A small class-conditioned spectrogram diffusion model, trained from scratch: 52083 training examples.
Rows from block 2 of a small class-conditioned spectrogram diffusion model, named by matrix and row number. Rows with one number within an expert belong to one neuron, the router's apart. Each number is 50 + 12 x the weight over its row's rms, rounded and kept within 0 to 99. All counts start at 0.
After each expert's rows are labels from the 100 clips, of 14976 (inputs lightly noised), where the router gives the expert most weight on average: "top examples" is what is common among them; "band" is the frequency band that holds the peak. Only what is clearly more common there than usual is listed. The data: chords played on synthesised instruments. In brackets: how many of the 100, against the usual share in percent.
# router: router (model.blocks.2.mlp.router.weight, 64x128), inputs 0-127
# up: expert up (model.blocks.2.mlp.up, 64x32x128), inputs 0-127
# down: expert down (model.blocks.2.mlp.down, 64x128x32, transposed), outputs 0-127

# expert 8
router.8:51 50 37 51 41 33 59 75 42 58 45 54 54 41 46 56 48 26 52 68 54 43 80 75 49 41 69 36 66 51 37 41 64 64 55 34 75 37 56 45 45 95 40 45 58 51 51 49 38 53 57 63 60 40 63 45 50 44 52 68 61 45 41 41 28 48 59 53 57 34 44 61 44 46 62 34 60 55 58 47 48 74 61 39 45 52 45 51 36 68 71 60 60 37 49 53 61 39 37 66 54 44 53 54 49 50 22 38 29 45 41 71 28 56 47 61 58 56 47 58 57 43 50 48 38 38 39 48
up.0:60 43 51 38 53 43 55 52 45 55 34 58 58 54 53 86 52 42 48 47 56 53 85 42 62 43 58 48 70 45 33 50 57 61 22 35 55 49 60 55 60 52 53 63 50 56 58 53 70 40 51 37 54 20 36 35 49 55 60 56 50 78 37 64 31 60 48 57 50 63 75 44 39 43 45 52 66 58 50 46 52 50 55 50 39 66 58 41 68 59 71 50 57 56 55 40 50 47 54 55 71 49 61 34 67 47 37 48 67 39 73 62 24 26 57 62 48 43 69 63 50 53 44 51 72 49 31 57
down.0:52 53 45 69 53 60 39 55 42 35 75 48 50 36 40 19 43 50 50 51 48 44 32 60 49 57 45 59 22 52 79 60 57 50 72 44 40 60 47 42 40 53 44 32 58 37 57 42 32 69 50 61 52 74 63 49 50 42 40 45 57 27 46 49 43 43 55 54 38 42 36 61 59 52 56 56 36 41 59 43 59 67 61 36 61 29 43 59 22 27 33 62 53 52 46 60 60 49 45 49 31 55 43 74 53 40 59 50 26 62 38 38 65 56 38 44 62 44 30 47 57 33 65 55 24 48 59 62
up.1:45 65 50 46 35 34 51 69 35 48 56 56 39 53 29 50 68 44 57 28 37 43 56 62 58 69 66 62 70 58 51 78 68 75 32 56 60 68 46 43 50 45 54 60 58 25 75 53 60 40 67 43 49 53 46 57 55 60 62 55 58 50 72 31 44 48 50 39 55 29 33 42 38 42 49 52 49 75 37 57 57 57 67 30 43 59 50 43 40 67 67 32 42 30 55 43 57 37 35 61 57 47 49 65 46 40 67 43 49 61 33 42 45 47 36 64 56 50 57 55 73 54 55 69 52 50 50 38
down.1:42 52 68 57 48 54 48 47 45 51 52 58 32 43 48 52 38 62 58 51 58 49 49 37 76 54 56 62 55 33 47 45 41 47 76 48 43 44 48 57 37 24 30 40 48 66 44 49 42 40 46 57 66 33 59 35 49 55 44 24 50 41 52 69 45 39 40 40 66 86 60 35 27 41 29 51 74 61 40 50 56 25 41 50 46 59 59 38 33 63 52 56 72 40 53 53 46 68 44 36 30 30 51 45 58 53 29 42 49 45 49 57 44 39 47 60 47 38 44 56 49 47 33 22 61 75 46 40
top examples: the note A# (85 vs 29.2); root: A# (34 vs 8)
band: 250 to 500 Hz (100 vs 25)

# expert 22
router.22:51 56 36 51 46 66 61 64 50 69 65 43 52 34 54 44 42 35 50 65 54 61 60 72 41 44 55 35 54 38 54 37 64 71 34 59 81 38 78 71 53 78 42 46 46 63 61 48 45 69 57 65 71 57 54 49 40 58 53 55 74 38 45 45 54 48 47 36 56 27 36 45 52 53 64 33 55 48 60 27 41 60 51 24 50 50 55 46 52 62 55 47 50 50 62 53 55 35 40 55 70 40 46 46 37 51 30 53 41 65 48 53 30 56 52 75 32 66 46 36 46 50 70 41 33 42 44 58
up.1:51 47 45 37 51 69 44 49 33 63 63 58 65 50 54 49 61 41 54 43 52 39 25 46 46 70 17 74 56 66 51 41 41 41 38 69 40 44 76 60 60 55 67 45 44 21 62 60 40 55 52 54 46 48 38 62 29 44 48 49 57 54 44 36 81 44 30 42 57 57 41 60 49 53 41 54 46 35 59 40 46 34 44 50 51 49 57 45 66 65 46 57 41 75 33 62 38 51 45 37 61 50 53 56 43 45 77 70 60 61 52 47 49 51 47 47 27 61 25 42 54 53 83 45 45 39 48 64
down.1:60 72 59 54 48 39 48 40 63 23 46 66 52 43 54 52 48 51 55 39 52 44 72 52 48 43 94 29 53 49 48 61 68 67 59 30 60 44 34 65 34 58 41 50 49 82 46 48 62 48 20 52 68 53 46 37 62 54 54 41 60 57 42 53 32 38 56 44 55 39 65 50 49 50 55 55 44 58 44 55 67 55 41 57 59 60 51 51 43 43 62 31 69 44 51 57 65 51 50 59 46 47 43 47 44 52 25 38 47 40 57 48 50 37 54 50 56 42 83 57 30 52 36 47 67 80 31 59
up.2:34 35 40 70 61 33 42 38 54 52 61 61 71 21 42 42 52 66 47 59 53 56 46 65 37 66 56 44 18 51 53 42 50 54 42 51 54 35 75 57 53 46 58 41 60 47 64 55 54 63 52 54 54 71 54 60 49 30 41 70 61 70 52 36 45 53 47 68 46 38 38 66 44 55 57 49 45 48 62 50 48 62 37 44 43 46 71 56 62 50 48 36 78 46 40 53 44 25 34 78 59 64 52 62 61 44 31 66 40 25 41 55 47 63 78 59 51 51 46 42 34 49 61 51 66 59 41 55
down.2:60 75 50 54 42 64 53 62 43 54 51 40 44 57 66 70 39 31 59 68 51 42 54 48 36 39 58 34 70 72 86 56 66 52 47 46 50 66 49 57 46 66 47 60 34 48 34 30 50 42 41 41 61 37 62 46 37 89 72 64 46 34 49 40 36 62 55 53 25 34 45 59 53 46 48 53 47 36 52 38 55 45 55 70 69 64 47 48 60 53 47 53 34 64 39 55 50 54 64 41 65 49 56 51 43 52 64 39 70 48 53 50 44 33 51 46 43 63 64 57 38 70 30 57 33 33 53 59
top examples: arpeggio (87 vs 50.4); mains hum (59 vs 7.5); playing: arpeggio up (54 vs 25.3)
band: 250 to 500 Hz (100 vs 25)

# expert 38
router.38:60 36 72 66 62 51 36 30 46 52 23 58 48 51 41 74 29 72 72 42 60 69 69 50 62 52 48 60 38 47 42 39 47 39 59 25 31 46 40 39 52 59 56 58 64 50 51 54 64 50 52 52 38 45 45 20 73 30 65 46 42 57 35 50 57 60 48 63 59 60 65 58 43 58 51 62 71 63 54 64 56 48 52 58 34 45 51 62 68 24 45 42 58 54 39 51 52 56 44 44 55 65 32 46 50 45 38 54 58 45 64 52 41 47 40 17 53 65 63 64 41 42 29 38 59 40 45 59
up.0:47 57 39 60 55 33 57 44 52 52 39 59 54 51 32 42 74 38 47 31 54 42 35 31 72 43 46 59 52 55 50 44 22 55 45 46 53 31 42 56 40 48 64 39 45 52 77 52 61 57 36 41 49 50 32 50 42 45 53 37 69 79 65 23 56 40 45 40 65 61 60 53 37 40 20 57 56 47 52 76 51 61 48 39 41 51 61 51 58 43 39 51 55 47 71 66 22 25 32 50 38 62 51 65 52 67 45 70 44 58 20 58 56 54 58 45 52 44 44 46 35 42 64 61 54 55 45 49
down.0:34 36 61 62 73 45 47 37 41 58 49 59 28 50 46 47 32 71 33 76 47 57 62 48 38 71 36 56 54 35 59 38 53 35 56 47 61 56 45 41 76 46 47 49 44 39 42 46 36 40 55 39 57 38 39 66 36 30 62 48 35 37 57 40 45 53 39 64 35 60 37 54 54 53 50 59 58 47 43 43 68 57 36 47 47 51 65 52 29 52 44 38 28 58 22 49 44 45 59 62 61 38 30 36 69 48 61 36 49 40 53 29 43 28 29 42 71 44 47 53 64 59 33 57 35 33 65 44
up.1:63 50 48 50 46 63 43 60 51 51 53 61 48 29 37 54 46 76 49 51 38 65 52 35 82 70 61 47 34 39 50 60 39 57 65 41 53 36 50 65 48 26 35 59 47 46 51 36 59 43 63 59 29 56 51 48 45 55 52 34 72 53 46 53 41 38 44 47 51 37 43 40 57 29 38 56 39 64 70 72 49 67 63 56 42 35 68 46 56 33 54 40 65 57 75 61 31 44 39 52 36 45 55 36 48 41 18 60 50 52 53 38 57 53 70 63 57 27 56 48 19 53 39 62 41 50 35 40
down.1:42 33 43 53 48 73 56 51 52 45 57 68 47 45 63 65 49 65 43 65 34 46 70 43 62 61 71 34 57 37 33 50 43 48 54 65 50 30 54 71 33 03 40 60 45 61 49 68 65 20 40 50 56 28 44 50 57 42 48 41 59 46 52 64 35 50 44 64 32 52 47 35 53 41 58 58 56 62 42 68 52 66 61 60 53 55 47 32 37 47 71 38 60 55 67 35 47 62 50 51 47 47 52 40 46 61 30 39 49 48 62 53 40 49 62 57 56 38 70 40 29 62 45 68 54 64 42 41
top examples: the note A# (96 vs 29.2); root: D# (44 vs 8.4); saw pad (30 vs 8.2)
band: 2000 to 4000 Hz (98 vs 25)

# expert 55
router.55:46 46 41 49 48 52 32 51 18 47 28 68 63 51 36 53 32 69 45 42 50 60 74 61 41 54 41 57 42 61 47 69 54 47 72 46 63 51 54 49 43 49 55 60 38 60 34 44 49 30 48 44 46 56 46 49 50 47 62 52 23 29 52 18 63 51 61 55 37 78 54 45 57 80 45 38 54 56 43 47 65 63 40 52 23 67 60 64 40 46 39 45 28 59 48 49 49 59 56 36 57 53 56 56 27 64 61 60 47 59 42 55 57 37 66 49 52 15 62 54 42 58 51 58 35 41 48 61
up.0:74 27 56 46 76 51 57 26 30 50 40 87 36 52 51 48 42 45 64 44 33 64 41 41 78 54 37 47 52 40 50 46 41 30 43 46 60 46 49 54 40 45 43 45 79 45 69 52 50 55 53 50 47 56 34 43 26 32 27 46 40 51 65 54 48 44 22 60 53 58 60 66 41 46 45 42 58 46 57 51 51 57 46 63 44 58 45 44 37 45 43 69 35 38 65 51 43 55 37 53 59 75 52 57 41 29 67 60 52 34 54 65 49 59 56 60 33 60 39 45 68 41 47 50 64 67 63 52
down.0:31 78 41 66 36 32 38 54 51 43 64 28 43 39 49 32 63 50 46 65 49 38 39 55 34 32 66 46 51 63 35 34 56 58 57 44 16 65 40 48 72 66 64 63 32 60 50 60 56 59 56 46 45 41 63 62 74 48 67 54 38 54 32 54 43 63 66 38 35 46 60 44 50 50 33 68 39 57 55 45 51 44 46 55 57 53 56 60 58 45 68 38 75 62 35 45 54 46 57 43 51 45 40 60 52 64 44 55 49 41 44 48 52 42 41 41 90 35 49 57 45 37 49 46 41 37 30 65
up.1:64 42 53 45 46 32 48 53 58 47 51 72 57 28 56 39 45 50 58 42 70 49 44 22 55 59 62 56 71 49 76 54 46 69 43 41 47 48 40 55 45 44 46 48 70 35 47 22 36 65 16 48 60 47 38 57 45 56 45 66 46 45 35 70 43 58 44 39 53 63 82 52 40 46 46 63 31 34 53 54 48 61 65 45 55 51 58 43 44 54 52 73 53 29 47 61 32 57 63 15 48 43 32 74 58 45 37 61 70 47 43 45 54 45 44 57 47 55 39 57 43 67 47 59 42 50 37 62
down.1:33 46 46 49 59 51 59 55 37 40 50 46 40 57 50 41 60 62 49 72 38 56 40 69 33 52 36 29 50 50 46 44 47 45 71 55 66 51 61 48 57 32 43 21 50 53 41 73 59 41 66 55 38 46 53 34 46 33 55 20 57 21 52 55 22 59 64 69 33 42 48 60 60 51 47 47 56 59 37 54 47 67 32 45 31 41 39 24 39 33 55 24 55 59 49 37 49 42 35 69 27 51 59 48 43 63 65 48 28 48 52 47 55 77 50 47 64 59 42 46 46 49 50 47 49 62 61 40
top examples: marimba-like (72 vs 8.5); block (67 vs 25.1)
band: 4000 to 8000 Hz (100 vs 25)

# expert 43
router.43:41 60 30 58 43 34 57 56 63 50 70 34 58 34 55 40 81 39 49 50 56 30 23 26 35 43 42 34 57 47 67 18 25 37 35 52 36 54 33 45 39 60 61 37 62 52 58 68 50 52 43 58 71 52 53 53 39 60 40 52 48 66 58 56 56 41 58 43 60 47 47 48 58 41 36 52 34 38 45 54 50 38 55 63 70 32 51 45 61 42 40 69 47 52 52 72 49 67 64 53 42 46 57 52 46 68 61 28 61 47 48 51 75 51 52 58 65 58 34 46 70 63 56 57 64 42 61 59
up.0:69 24 48 65 50 75 38 44 64 63 45 69 64 40 61 61 37 61 62 40 43 54 45 46 61 39 48 64 40 57 49 35 41 51 59 54 44 41 31 57 44 73 45 59 56 59 56 66 60 49 69 50 38 38 48 39 39 61 53 36 62 46 63 67 38 38 29 53 68 63 50 56 50 40 37 69 40 48 57 49 51 65 67 51 72 38 67 56 34 46 44 67 79 44 70 58 57 47 50 24 44 56 27 52 60 52 34 47 51 56 37 38 64 63 58 43 50 34 34 49 44 57 24 41 51 56 37 30
down.0:59 58 40 61 48 79 37 49 35 47 70 64 39 40 54 41 36 58 38 67 44 55 46 52 52 50 72 47 46 56 63 67 57 47 77 45 54 41 39 58 47 28 23 38 34 71 64 54 35 42 50 50 56 38 25 59 52 45 60 37 58 35 46 70 44 42 59 30 43 47 46 44 63 46 44 54 49 38 60 41 63 61 61 50 68 41 41 27 29 33 32 66 55 43 57 51 61 50 71 55 38 56 44 66 51 52 30 40 43 55 40 37 61 42 42 43 61 23 35 36 47 31 39 55 44 60 43 66
up.1:50 57 63 60 66 47 47 58 43 41 64 41 47 54 56 66 57 28 72 37 44 26 57 33 68 53 64 61 62 53 54 36 23 44 55 37 40 58 35 49 39 36 63 35 60 39 49 62 56 61 54 52 51 47 65 47 48 34 25 47 55 56 55 57 76 58 60 52 36 49 66 59 37 53 23 44 57 53 20 58 53 37 58 30 43 50 44 54 57 40 50 59 37 35 62 68 43 68 33 48 51 54 33 68 54 62 61 28 62 56 38 61 67 34 51 33 46 60 51 65 51 52 44 35 42 28 31 58
down.1:46 36 50 48 56 56 41 56 41 48 54 50 58 45 55 47 57 47 51 54 49 44 31 49 62 57 33 59 54 50 39 44 43 70 66 57 49 58 62 34 42 27 63 47 48 53 42 61 51 50 62 52 46 29 76 23 46 51 29 37 64 46 44 35 55 45 43 76 53 30 22 74 44 51 58 55 30 34 47 50 34 54 55 52 58 44 47 54 32 48 58 63 40 60 24 66 58 58 44 79 40 53 49 48 41 77 54 40 43 65 51 45 59 46 51 39 57 55 50 52 23 62 66 35 49 83 54 78
top examples: vibraphone-like (64 vs 8.3)
band: 1000 to 2000 Hz (100 vs 25)

# expert 53
router.53:55 60 53 35 63 53 41 62 61 20 42 41 60 52 60 69 34 58 47 41 52 32 60 48 59 73 58 76 56 55 48 33 36 43 64 31 38 51 52 56 43 71 74 56 48 47 50 61 50 43 49 54 31 49 44 40 51 42 53 25 45 57 50 42 64 55 48 75 40 75 54 66 41 86 52 48 51 65 26 44 58 37 44 43 52 49 45 58 67 39 52 44 54 44 29 55 50 54 39 42 39 54 40 69 47 59 53 36 68 27 40 49 58 40 51 56 34 50 52 54 34 40 47 20 38 55 32 60
up.1:52 50 38 45 39 57 40 36 45 55 37 73 47 35 08 57 44 34 54 53 43 52 43 41 28 41 40 49 53 50 70 54 47 61 57 62 57 76 50 55 73 32 30 39 41 65 33 37 58 39 43 46 67 48 38 61 32 55 40 28 52 56 61 47 49 44 47 53 23 55 64 56 57 33 61 41 58 28 40 63 65 62 49 46 44 50 53 49 35 36 52 34 65 51 62 47 46 59 42 51 53 45 32 48 59 25 66 40 51 40 46 44 43 59 61 49 70 20 54 68 51 40 45 59 49 63 65 56
down.1:37 51 15 57 45 64 73 57 38 51 70 60 41 38 51 33 74 58 39 41 58 45 53 47 50 48 58 49 72 29 35 63 62 51 45 22 71 45 45 58 73 60 40 54 53 52 34 62 47 35 59 41 42 44 33 54 43 39 66 40 62 36 32 55 60 59 67 39 64 53 45 55 45 41 48 41 36 37 69 46 70 76 31 64 56 48 40 54 35 48 57 42 34 56 64 41 67 46 44 42 53 49 31 53 70 43 56 40 52 64 46 45 41 49 47 47 69 36 44 51 66 45 35 49 51 55 41 77
up.2:56 57 45 69 51 57 66 46 40 63 51 56 59 46 67 61 27 53 52 68 59 39 50 38 52 55 36 72 31 32 47 48 74 44 57 46 43 60 72 32 32 30 58 62 53 40 39 50 64 66 62 69 44 52 72 62 46 54 56 62 52 56 49 75 53 50 44 59 40 61 37 57 41 58 52 47 68 61 26 54 41 45 55 50 67 64 47 41 37 58 29 61 58 21 51 39 54 76 40 46 41 49 52 55 45 47 57 46 67 41 47 52 48 43 54 48 37 55 24 29 47 45 37 19 66 65 54 37
down.2:29 44 60 29 64 51 34 41 49 55 41 56 56 56 46 50 61 75 64 55 50 42 62 79 60 57 31 58 47 23 62 33 41 51 57 48 28 37 64 45 37 53 45 36 79 44 32 59 56 49 49 47 33 51 47 60 50 52 54 71 45 41 53 53 43 41 62 40 63 77 55 36 40 58 43 60 75 39 59 57 41 37 45 51 60 45 54 29 46 36 48 39 55 29 70 49 61 49 33 40 52 42 68 59 48 35 59 53 48 72 45 47 63 49 74 56 33 45 59 61 62 45 49 48 32 55 66 31
top examples: arpeggio (80 vs 50.4); clipping (59 vs 8); text has "clipped" (59 vs 8); playing: arpeggio up (51 vs 25.3)
band: 4000 to 8000 Hz (66 vs 25)

# expert 13
router.13:29 48 74 55 44 42 31 34 56 48 39 60 49 65 51 46 54 50 66 37 45 61 67 44 26 53 29 26 47 57 41 47 39 36 36 70 51 58 28 44 44 42 59 28 43 59 54 53 43 30 57 44 64 47 36 39 55 42 57 58 32 61 40 27 59 69 72 58 43 66 47 51 63 57 40 53 46 45 31 54 71 48 49 60 45 61 56 66 48 34 40 51 57 59 31 56 60 59 66 53 48 44 30 51 32 53 40 43 45 73 62 78 55 36 65 37 54 57 67 66 60 47 42 46 53 43 39 70
up.0:35 38 52 32 51 20 31 65 67 52 67 68 53 31 43 31 66 59 58 53 40 41 33 56 50 44 43 35 65 61 37 53 24 44 40 48 46 47 52 28 54 62 29 21 62 36 66 32 26 61 56 57 46 52 60 64 44 38 22 75 34 61 42 52 64 49 34 43 48 46 64 62 31 35 55 49 44 32 69 55 40 45 44 25 54 62 56 58 52 65 54 48 64 49 39 56 51 48 46 54 51 63 44 55 45 55 49 55 53 49 39 37 56 71 43 59 52 55 27 43 52 51 59 59 53 56 42 56
down.0:53 70 42 41 30 67 51 56 42 45 56 48 45 46 56 60 28 51 31 52 31 41 58 53 23 62 52 43 68 31 34 30 54 53 52 64 45 72 33 57 57 21 46 60 38 48 48 46 51 32 42 42 50 40 45 56 66 61 53 51 75 63 36 44 40 59 56 38 60 56 41 47 59 50 49 43 44 53 62 54 80 55 35 74 53 32 45 55 58 47 70 53 71 59 85 38 34 37 47 61 43 40 54 44 48 44 46 40 34 30 30 45 64 57 51 58 67 37 58 36 57 49 41 57 49 64 34 43
up.1:57 46 40 43 57 43 43 32 45 44 35 48 56 50 57 62 62 41 30 46 65 45 45 62 70 41 43 50 87 66 41 47 35 60 36 52 74 31 46 67 45 55 57 49 39 53 45 48 48 38 46 30 44 30 66 46 31 37 47 58 37 50 66 50 64 22 58 56 58 57 45 71 31 41 28 26 60 40 38 60 41 36 62 47 69 40 45 48 41 56 47 61 52 53 51 58 48 61 40 48 44 52 51 46 64 56 58 78 62 52 38 62 68 56 75 66 27 43 48 57 55 40 36 39 67 34 35 49
down.1:59 48 32 29 37 64 45 57 34 71 52 40 47 71 61 71 53 42 63 56 62 57 59 47 57 44 62 37 93 56 45 50 39 53 45 61 62 56 53 43 57 44 45 55 24 61 35 53 62 32 51 40 58 23 52 32 42 51 50 57 56 63 38 34 89 69 45 56 48 68 47 54 46 47 42 39 58 24 46 61 59 49 58 61 33 46 56 24 59 43 59 59 53 58 60 32 65 50 46 42 56 45 55 53 50 59 41 49 66 45 37 58 52 42 66 56 30 55 60 35 36 69 50 41 52 55 50 37
top examples: reverberation (63 vs 34.2); text has "room" (63 vs 34.2); text has "reverberant" (63 vs 34.2); square lead (30 vs 8.5)
band: 2000 to 4000 Hz (100 vs 25)

# expert 63
router.63:35 47 62 36 48 51 28 34 57 53 37 65 57 67 62 43 36 64 67 35 61 53 64 50 26 49 29 36 41 56 28 57 57 35 49 63 42 57 44 49 51 42 62 48 40 70 49 64 46 46 68 57 61 57 33 40 43 38 67 46 38 58 38 25 51 57 59 59 45 70 53 58 47 62 43 55 52 33 30 52 77 37 53 53 40 59 64 65 48 40 40 59 64 60 26 45 50 49 67 45 54 35 43 58 33 67 49 43 42 70 73 61 60 40 62 38 61 52 65 78 43 58 50 33 55 40 39 58
up.0:79 45 51 51 62 68 41 40 52 72 44 50 52 57 51 66 39 49 62 59 50 35 48 64 50 51 47 78 49 46 53 52 67 55 64 41 61 50 29 38 52 65 46 68 42 56 59 60 80 32 44 39 39 11 53 35 49 61 61 43 61 50 47 44 30 60 31 42 59 62 53 57 59 34 36 57 54 68 61 51 37 57 48 63 47 45 55 53 51 41 56 49 60 57 46 57 63 40 38 43 50 57 35 29 53 36 45 57 41 53 56 61 19 40 39 46 48 54 54 73 68 34 49 41 75 39 21 55
down.0:48 43 47 26 36 70 51 44 37 62 50 43 48 60 60 73 42 50 41 77 45 60 58 60 39 52 52 41 87 37 37 26 53 58 36 70 61 60 47 47 75 44 48 55 28 44 45 39 44 32 49 37 37 15 64 55 56 58 68 67 45 65 32 58 51 57 40 35 43 72 36 38 58 50 43 41 70 40 60 61 57 47 48 62 56 55 54 39 63 44 48 54 50 47 64 59 55 53 51 43 70 36 56 48 53 47 50 47 73 37 45 55 43 45 61 47 58 42 43 29 53 74 44 49 60 38 52 32
up.1:49 47 28 47 58 24 38 61 58 52 48 41 39 55 53 56 68 45 70 44 60 42 47 38 30 48 51 51 57 54 47 29 43 51 59 54 62 60 55 57 55 71 38 51 49 44 55 60 70 53 51 30 54 40 38 67 55 61 33 56 51 44 77 43 63 57 57 53 61 68 53 51 70 53 47 53 71 50 32 26 46 33 53 30 66 47 67 51 67 48 40 49 39 26 47 60 46 62 46 50 42 52 25 56 51 50 44 65 71 34 32 37 65 46 40 44 26 54 58 27 32 60 65 35 35 39 28 63
down.1:44 57 44 58 54 47 42 52 49 38 61 36 43 33 62 69 53 38 42 30 47 51 25 70 49 39 59 69 67 76 59 55 47 47 44 34 48 54 52 25 70 71 38 38 53 69 41 70 48 46 42 41 46 30 21 30 36 56 49 45 51 42 52 75 50 47 45 50 65 50 47 56 38 47 52 51 55 35 44 39 48 15 59 49 66 61 52 39 42 53 39 50 53 29 34 60 66 72 65 50 46 54 45 57 59 44 44 44 65 30 48 56 50 49 45 47 33 59 47 53 53 44 35 23 50 75 50 63
top examples: clipping (34 vs 8); clarinet-like (34 vs 8.1); text has "clipped" (34 vs 8)
band: 2000 to 4000 Hz (100 vs 25)